A small image captioner, trained from scratch.
Training: muon at rate 0.012, 8900 steps, batches of 128.
Data: trained on simulated stained blood smears, 23.4 epochs.
Rows from block 5 of the image encoder, named by matrix and row number. Rows with one number belong to one attention dimension. Each number is 500 + 50 x the weight over its row's rms, rounded and kept within 0 to 999. All counts start at 0. Numbers have three digits each. After the name is the row's rms in percent of the matrix's.
# q: attention query, key and value (stacked) (encoder.blocks.5.attn.qkv.weight, 576x192, the q third), inputs 0-191
# k: attention query, key and value (stacked) (encoder.blocks.5.attn.qkv.weight, 576x192, the k third), inputs 0-191
q.3 008:500765500500500500500999500500500500500500451500500500500500500500500500500500500500500500500500500500500500500500500500500500500500500500500500500500500500500500500500500500500500500500500500500500500500500500500500500500309500500500500500500500500500260500500500500500500500500500500500500500500500500500500500500500500500500500500500500500500498500500500500500500499500500500500500500500500500500500500500500500500500500500500500500499500500500500500500500500384500500500500500500500500500500500500500500500500500500500500500500500500500500500500500500500500500500500500500
k.3 009:500500500500500500500500500500500500500500500500500500500500500500500500500500500500500500500500500500500500500500500500500500500500500500500500500500500500500500500500500500500500500500500500500500500500500500500500500500500500500500500500500500500500500500500500500500500500500500500500500500500500500500500500500500500500500500500500500500500500500500500500500500500500500500500500500500500500500500500500500500500500500500500500500500500500500500500500500500500500500500500500500500500500500500500500500500500500500500500500500500500500999500500500500500500500500500500500
q.20 322:497500500500500500645500500256500500500500506494500500500499599500500500500500500500500500500500500500500500500500500201500501500500493500787500499500514500500500500500500500500500500500500500507500500500500500500500500500486500500500464500500500501500482500500500500500500500500516500501500500500500500500503500500500500500500500500500500500500503500500500500501500126500501500500500499500500500500500500500570500500500500500500500499469500500500500500500500500555500500500500500500500242500500500500500500500500501500500498500502500504500500498500500500500500499500501500500
k.20 220:500501912500500500459500500502531499500487965431500500500509510500500500500500500500500500500500500500500500500500500238500500500500500500609500567500500500500500500500502500500500500500500500500500500500500500500500500500500500500500500500500500500500500500500500500500500500500500500500500500500500500500500500500500500501500500500500500500499500500500500500503500502500500500500500500500500500500500500500500500500500500500500500500514504500500500508500500500500500500500500500500500500500500500500501500500509500500500500500500500500500477500500500500500500500500500500500
q.32 037:500500500500500500667500500500501500500501500502500500500500500500500500499500500500500004500500500500500500500500500504500500500500494500882500496500500500500500500500499500500500499500500500555500500500500500500500500500500500500500500500500500500500625500500500500500500500500500500500500500500500500500500500500500500500500500500500500500500524500500500500500500511500500500500500500500500500500500500500500500500500500500500500500321502500500500500500500500593500500500500500500500500500500500500500500500500500500500500500500500500500500500500500500500500500500500500500
k.32 017:546500500500500500320500500500812266500405500500500500500700500500500500500500500500500500500500500500500500500500500243500500500500500500500500591500500500500500500500500500500500782500500500500500500500500500500500500500500500500500500500500500500500500500500500500501500500500521500500500500500500500500500500500500500500500500500500500500500500500500500500500500504500500500500500500500500500500500500500506500500500500500500500500671500500500500500500500500500500500500500500500500500500500500500500500500500500500500500500500500500500253500500500500500500500500500500500
q.49 509:500498500500500500373500500700501500500503500500500500500445416500500500500500500500500498500500500500500500500500500835501500500500499500281500500500498500508500500500500500500500501500500500499500500500500500500500500500504500489496500500500500467500530500500500500500500500500500500500500500497500500500510500500500500500500500500500500500512496500500500500501499974500500500500500500500500500500500500500496500500499500500500501500534497500500500500500500500463500499500500500500500653500500500500500495500494500500494500500500500500500500497500500500500500500500500500500
k.49 390:500330151500500500502500500509499502500529039509500500500500501500500500501500500500500500500500500500500500500500500626499500500500500500472500255500500543500500500500500500500500500500500500500500500500500500500500500500500500498500500500500500501499499500500500500500500500500500500500509500500500500500499500500500500500500500500500500500500500500500500500500500524500500499500500500502500500500500500500500500500500500500500500500500499500500500409500500500500500500500500500500500500500500500500500500500500500500500501500500500500500527500500500500500500500500500500667
q.57 681:500500500500500500534500500500507500500500502502500500500500523500500500500500500500500410500500500500500500500500500328500500500500499500586500999500502500497500500500500500500500524500500500500500500500500500500500500500507500500500500500500500500500658500500500500500500500500500500501501500500500500500500489500500500500500500500500500500500390500500500500500499476500500501500500500500500500500500500500500500500500500500500500500500816500500500500501500500470500499500500500500503502500500500500500500500500500500500501500500500500500500498500500500500500500500500500500
k.57 712:500504491500500500702670500217489501500499498501500500500516502500500500500500500500500500499585500500500500508500500473493500500500497513558500450500500356499500500411497500500500500500500500568500500500500500500500500500494500688501500500471500498500497500506500500500500500500510502501500500500510349500500500500500500513500500500500500500581500500500500500500500383500500495500910502501500500500450500500526500500474500500500500500555500500500500487499500506500500450500500500500499500500501500500500504500501500500500500500499500500500342500500500500500500500500499500517
q.70 057:497533500500500500499500497500494500500500504468500500500500500500500500500500500500500538500500500500500500500500500613500500501500498505500500496500612500500500500500500500500500484500500500484500500500500500500500500500500500500500500500500500499500355500500500500500500500500500500500502500500500500500500500500500500500500500500500500500500591500500500500501497507500500495500500500500500500500500500500413500500500500500500500500447140500500500500498500500992500501500500500500500500500500500500500498500500500500500305500501500500500500500500500500500500500500500500532
k.70 034:440498499500500500500220500532500501500507517500500500500510500500500500497500500500500500500500500500500500500500500491513500500500491494633500506500499502476500500489499500500500500501500500500500500500500500500500500500500500371502500500466500500500499500500501500500500500500529505986499456500501500500497500500500500500500500500500500500497500500500500500500499827500500506500499501500500500500500500500523500500500500500500502499502500500500500499500500504500500383500500500500500500500499500500500500500500498500500500500500500500500501500500500499500500500500500500499
q.74 019:494500500500500500500500500500999500500500500514500500500500500500500500500500500500500453500500500500500500500500500641500500500500500500502500459500517500500500500500500500500500514500500500500500500500500500500500500500500500500500500500500500500500537500500500500500500500500500500500708500500500500500500500500500500500500500500500500500500696500500500500500500488500500500500500500500500500500500500500500500500500500500500500500567500500500500500500500500538500500500500500500500500500500500500500500500500500500500545500500500500500500500500500500500500496500500500500
k.74 009:501500500500500500500999500500500500500500500500500500500500500500500500500500500500500500500500500500500500500500500500500500500500500500389500500500500500500500500500500500500500500500500500500500500500500500500500500500500500499500500500500500500500500500500500500500500500500500500500500500500500500500500500500500500500500500500500500500500500500500500500500220503500500500500500500500500500500500500500500500500500500500500500500502500500500500500500500500500500500500500500500500500500500500500500500500500500500500500500500500500500500500500500500500500500500500500500
q.91 063:500500493500500500528501500500666500500499499500500500500500500500500500500500500500500999500500500500500500500500500532500500500500500500424500500500500500500500500500500500500500493500500500625500500500500500500500500500501500500501503500500500500500483500500500500500500500500500500500500499500500500500505499500500500500500500500500500500500432500500500500500500500500502500500500500500500500500500500500500500500500500500500500496453499500500500499500500500511500500500500500500500500500500500500500500500502500500500463500500500500500500500500500500500500501500500500500
k.91 029:192493500500500500496323500462500371500523424450500500500499501499506500500500476496500495500503500500500500500500500601498500501523567499532500499500500492488500500507500501500499511502500503476500500496499503500500500500508499341501500500501501490500500500502500500543500506500523497510499479500500500500508499500500500500500500502500500500487500500500500500497623499500500463500505209498500500500501500501447519501510488501500500498708502500500500500274500502499498493500500500500501529481502500500530521500319390500498495500500495496500504500500500506500500500500506500316
q.99 546:500500500500500500361500500500500500500499500500500500500500500500500500500500500500500486500500500500500500500500500552500500500500500500387500000500502500500500500500500500500500497500500500500500500500500500500500500500500500500500500500500500500500390500500500500500500500500500500500500500500500500500500500500500500500500500500500500500500463500500500500500500509500500500500500500500500500500500500500500500500500500500500500500482171500500500500500500500395500500500500500500500500500500500500500500500500500500500512500500500500500500500500500500500500500500500500500
k.99 668:267498500500500500037543500502500497500500502500500500500502500500500500500500500500500500500500500500500500501500500500500500500498477500509500500500500500500500500505500500500500548500500500501500500500500500499500500501500500827502500500501500500500500500501500500499500500500459500491500500500503498500502500500500500500500500501500500500500500500500500500500501706500500500500500566500575500500501500502591500500500499500500500501523508500500500500467500500499499323500500500499500500500501500500500500500499443500500500500500501501500502502500500499500500505500500500500
q.113 072:501500500500500500636500500500491500500500484519500500500500500500500500499500500500500500500500500500500500500500500500501500500500503500500500499500488500500500500500500500500500611500500500500500500500500500500500500500492500500497500500500500500500537500500500500500500500500499500501500500500500500500500500500500500500500500500500500500500342500500500500505501500500500500500500500500500500500500500500500500500500500500500499500509542500500500500501500500000500504500500500500500499500500500500500500500501500500500487500500500500500500501500500500500500500500500500500
k.113 033:506501508500500500477505500458500506500500491500500500500521500499500500530500500117500500501499500500500500500500501512500500500500635516334500500500501486540500500508503500491499552502500500508500500500498502500500500491501500535495500500505500500500500500500500500500500500500514500393504500499510473500376501500500500499500500501500500500503500500500500500480533266500500905500500500500500500500506500500601500500500500500500500505503500500500500504516499497500500382500500500500500500500501500500502485500500502500501500500500499500500436499500500505500500504500500500506
q.130 517:500500500500500500610500500500498500500500500500500500500500500500500500500500500500499568500500500500500500500500500507500500500500500500518500500500571500500500500500500500500500500500500500500500500500500500500500500500500500500500500500500500501500433500500500500500500500500500500500500500500500500500500500500500500500500500500500500500500511500500500500500500501500500500500500500500500500500500500500500500500500500500500500500417492500500500500500500500000500500500500500500500500500500500500500500500500500500500498500500500500500500500500500500500500500500500500500
k.130 504:487500500500500500506000500412500500500500480500500500500506501502500500499500500500500500500498500500500500503500500500502500500500441503502500454500500503489500500485505500500500500502500500498500500497500500500500500487501503159500500500501500500500500500500500500500501500500555500443504513500500500500500500500500500493500500500500500500504500500500500500502503453500500501500500505498500500500500500499268500500508500500500500500500383500500500500537500500500500496500500500500500500500500500500500500500500504500504501500500500500500500500500500502500500500500501500500
q.137 239:500500500500500500461500500500487500500500504500500500500500500500500500500500500500500878500500500500500500500500500507500500500500500500557500875500499500498500500500500500500500516500500500499500500500500500500500500500500500500500500500500500500500481500500500500500500500500500500500500500500500500500500500500500500500500500500500500500500466500500500500500500327500500500500500500500500500500500500500500500500500500500500500500544721500500500500500500500169500500500500500500500500500500500500500500500500500500500497500500500500500500500500500500500500500500500500500
k.137 236:489500501500500500565281501502500572500500423500500500500397508500500500501500500500500500501505500500500500500500500460573500500500614479499500509500502225460500500467497500499500510499500500500500500500500500500500501499500500298499500500500500501500500500500500500504500500500919500518500514500496500500501501500500500500500500500500500500500500500500500500496655445500500493500500468501508487500500500499442500500500500500500500500502500500500500492518500501738500520500500500500500500500500500500501501500499522500499500500500499500500499500500500520500500502500500500500
q.149 028:500500500500500500526500500500458500500500500500500500500492502500500500501500500500500523500500500500500500500500500554500500498500500503502500499500629500500500500500500500500500499500500500499500500500500500500500500500500500500500500500500500500500587500500500500500500500500491500500491500500500500500500500500500500500500500500500500500500000500500500500500500502500500501500500500500500500500501500500500500500500500500500500500568491500500500500500500500501500499500500500500500500500500500500501500500501500500500504500500500500500500500500500500500500500500500500500
k.149 023:494501500500500500459497500664496500500500501499500500500498500499500500499500500500500500500500500500500500500500500500500500499500981498500500517500500502497500500501500500500500513500500500500500500500500500500500500500501500464500500500500500500499500500500500500500500500500156485793516498500500500500500500500500500490500500500500500500500500500500500500500498408500500500500501497500500500500500500500556500500500500500500500500486500500500500470501500500500500502500500500500500500500500500500501500500500497500500500500500502500500500500500500507500500500500500500499
q.167 019:500500500500500500512500500500622500500500510500500500500500500500500500500500500500500511500500500500500500500500500186500500500500500500482500500500473500500500500500500500500500497500500500500500500500500500500500500500500500500500498500500500500500580500500500500500500500500500500500504500500500500500500500500500500500500500500500500500500999500500500500500500499500500500500500500500500500500500500500500500500500500500500500500537516500500500500500500500469500500500500500500500500500500500500500501500500500500500624500500500500500500500500500500500500500500500500500
k.167 014:499499500500500500495522500000500500500500500500500500500500500501500500500500500500500500500500500500500500500500500500500500500500425500500500499500500500500500500498500500500500500500500500499500500500500500500500500500500500500501500500500500498500500500500500500500500500500501500502493682500500500500500500500500500507500500500500500500500500500500500500500501618500500502500500511500500500500500500500502500500500500500500500500500498500500500506497500500500500502500500500500500500500500500500500500500500506500500500500500500500500500500500500469500500500500500500500
q.182 672:500499500500500500537500500500481500500500500500500500500500500500500500500500500500500502500500500500500500500500500641500500500500516500502500041500490500500500500500500500500500470500500500500500500500500500500500500500500500500500500500500500500500389500500500500500500500500500500500500500500500500500500500500500500500500500500500500500500293500500500500500500500500500500500500500500500500500500500500500500500500500500500500500500293500500500500500500500124500500500500500500500500500500500500499500500500500500500586500500500500500500500500500500500500500500500500503
k.182 671:495500500500500500277497500499500552500500500500500500500497500500500500500500500500500500500500500500500500500500500501500500500500098500499500508500500622501500500503500500500500502499500500500500500499500500500500500500500500119500499500500500500500501500500500500500500500500243500508499476500500543500500500500500500500500500500500500500509500500500500500500500591500500500500500500500500500500500500500431500500500500500500500501655504500500500500500500500500500499500500500500500500500500500500525500500501500500500498500500500500500500500500500502500500500500499500500
q.189 054:500501500500500500542500500500522461500501500497500500500500502500500500500500500500500474500500500500500500498500500290500500497500504500421500443500510500499500500500500500500500499500500500724500500500500500500500500500500500496499500500500500500500986500501500500500500500500498500500500500500500500500500503500500500500500500500500500500500354500500500500500501529500500504500500500500500500500500500500491500500501500500500500501720500500500500500500500500637500511500500500500500500500500500500500501500500500500500714500500500500500496500496499500500500497500500500500
k.189 050:483498496500500500625694499503485309500500500505500500500500500508500500527500500500500500500500500500500500500499500499499501500500507622500500502500502489498501500495487497501500524485500491569500500500427500505500497499499527503500500499485509499506500500500500500499500500500490496999501703500477500500500501500500516500500500500500500500508500500500500500499575493500500504500513550500500500500500500500657500500501500501500500432485496500503500469487500500501499505500500500500472516500500500500498502500493580500499500500480500500500500500497500507500500500500501500501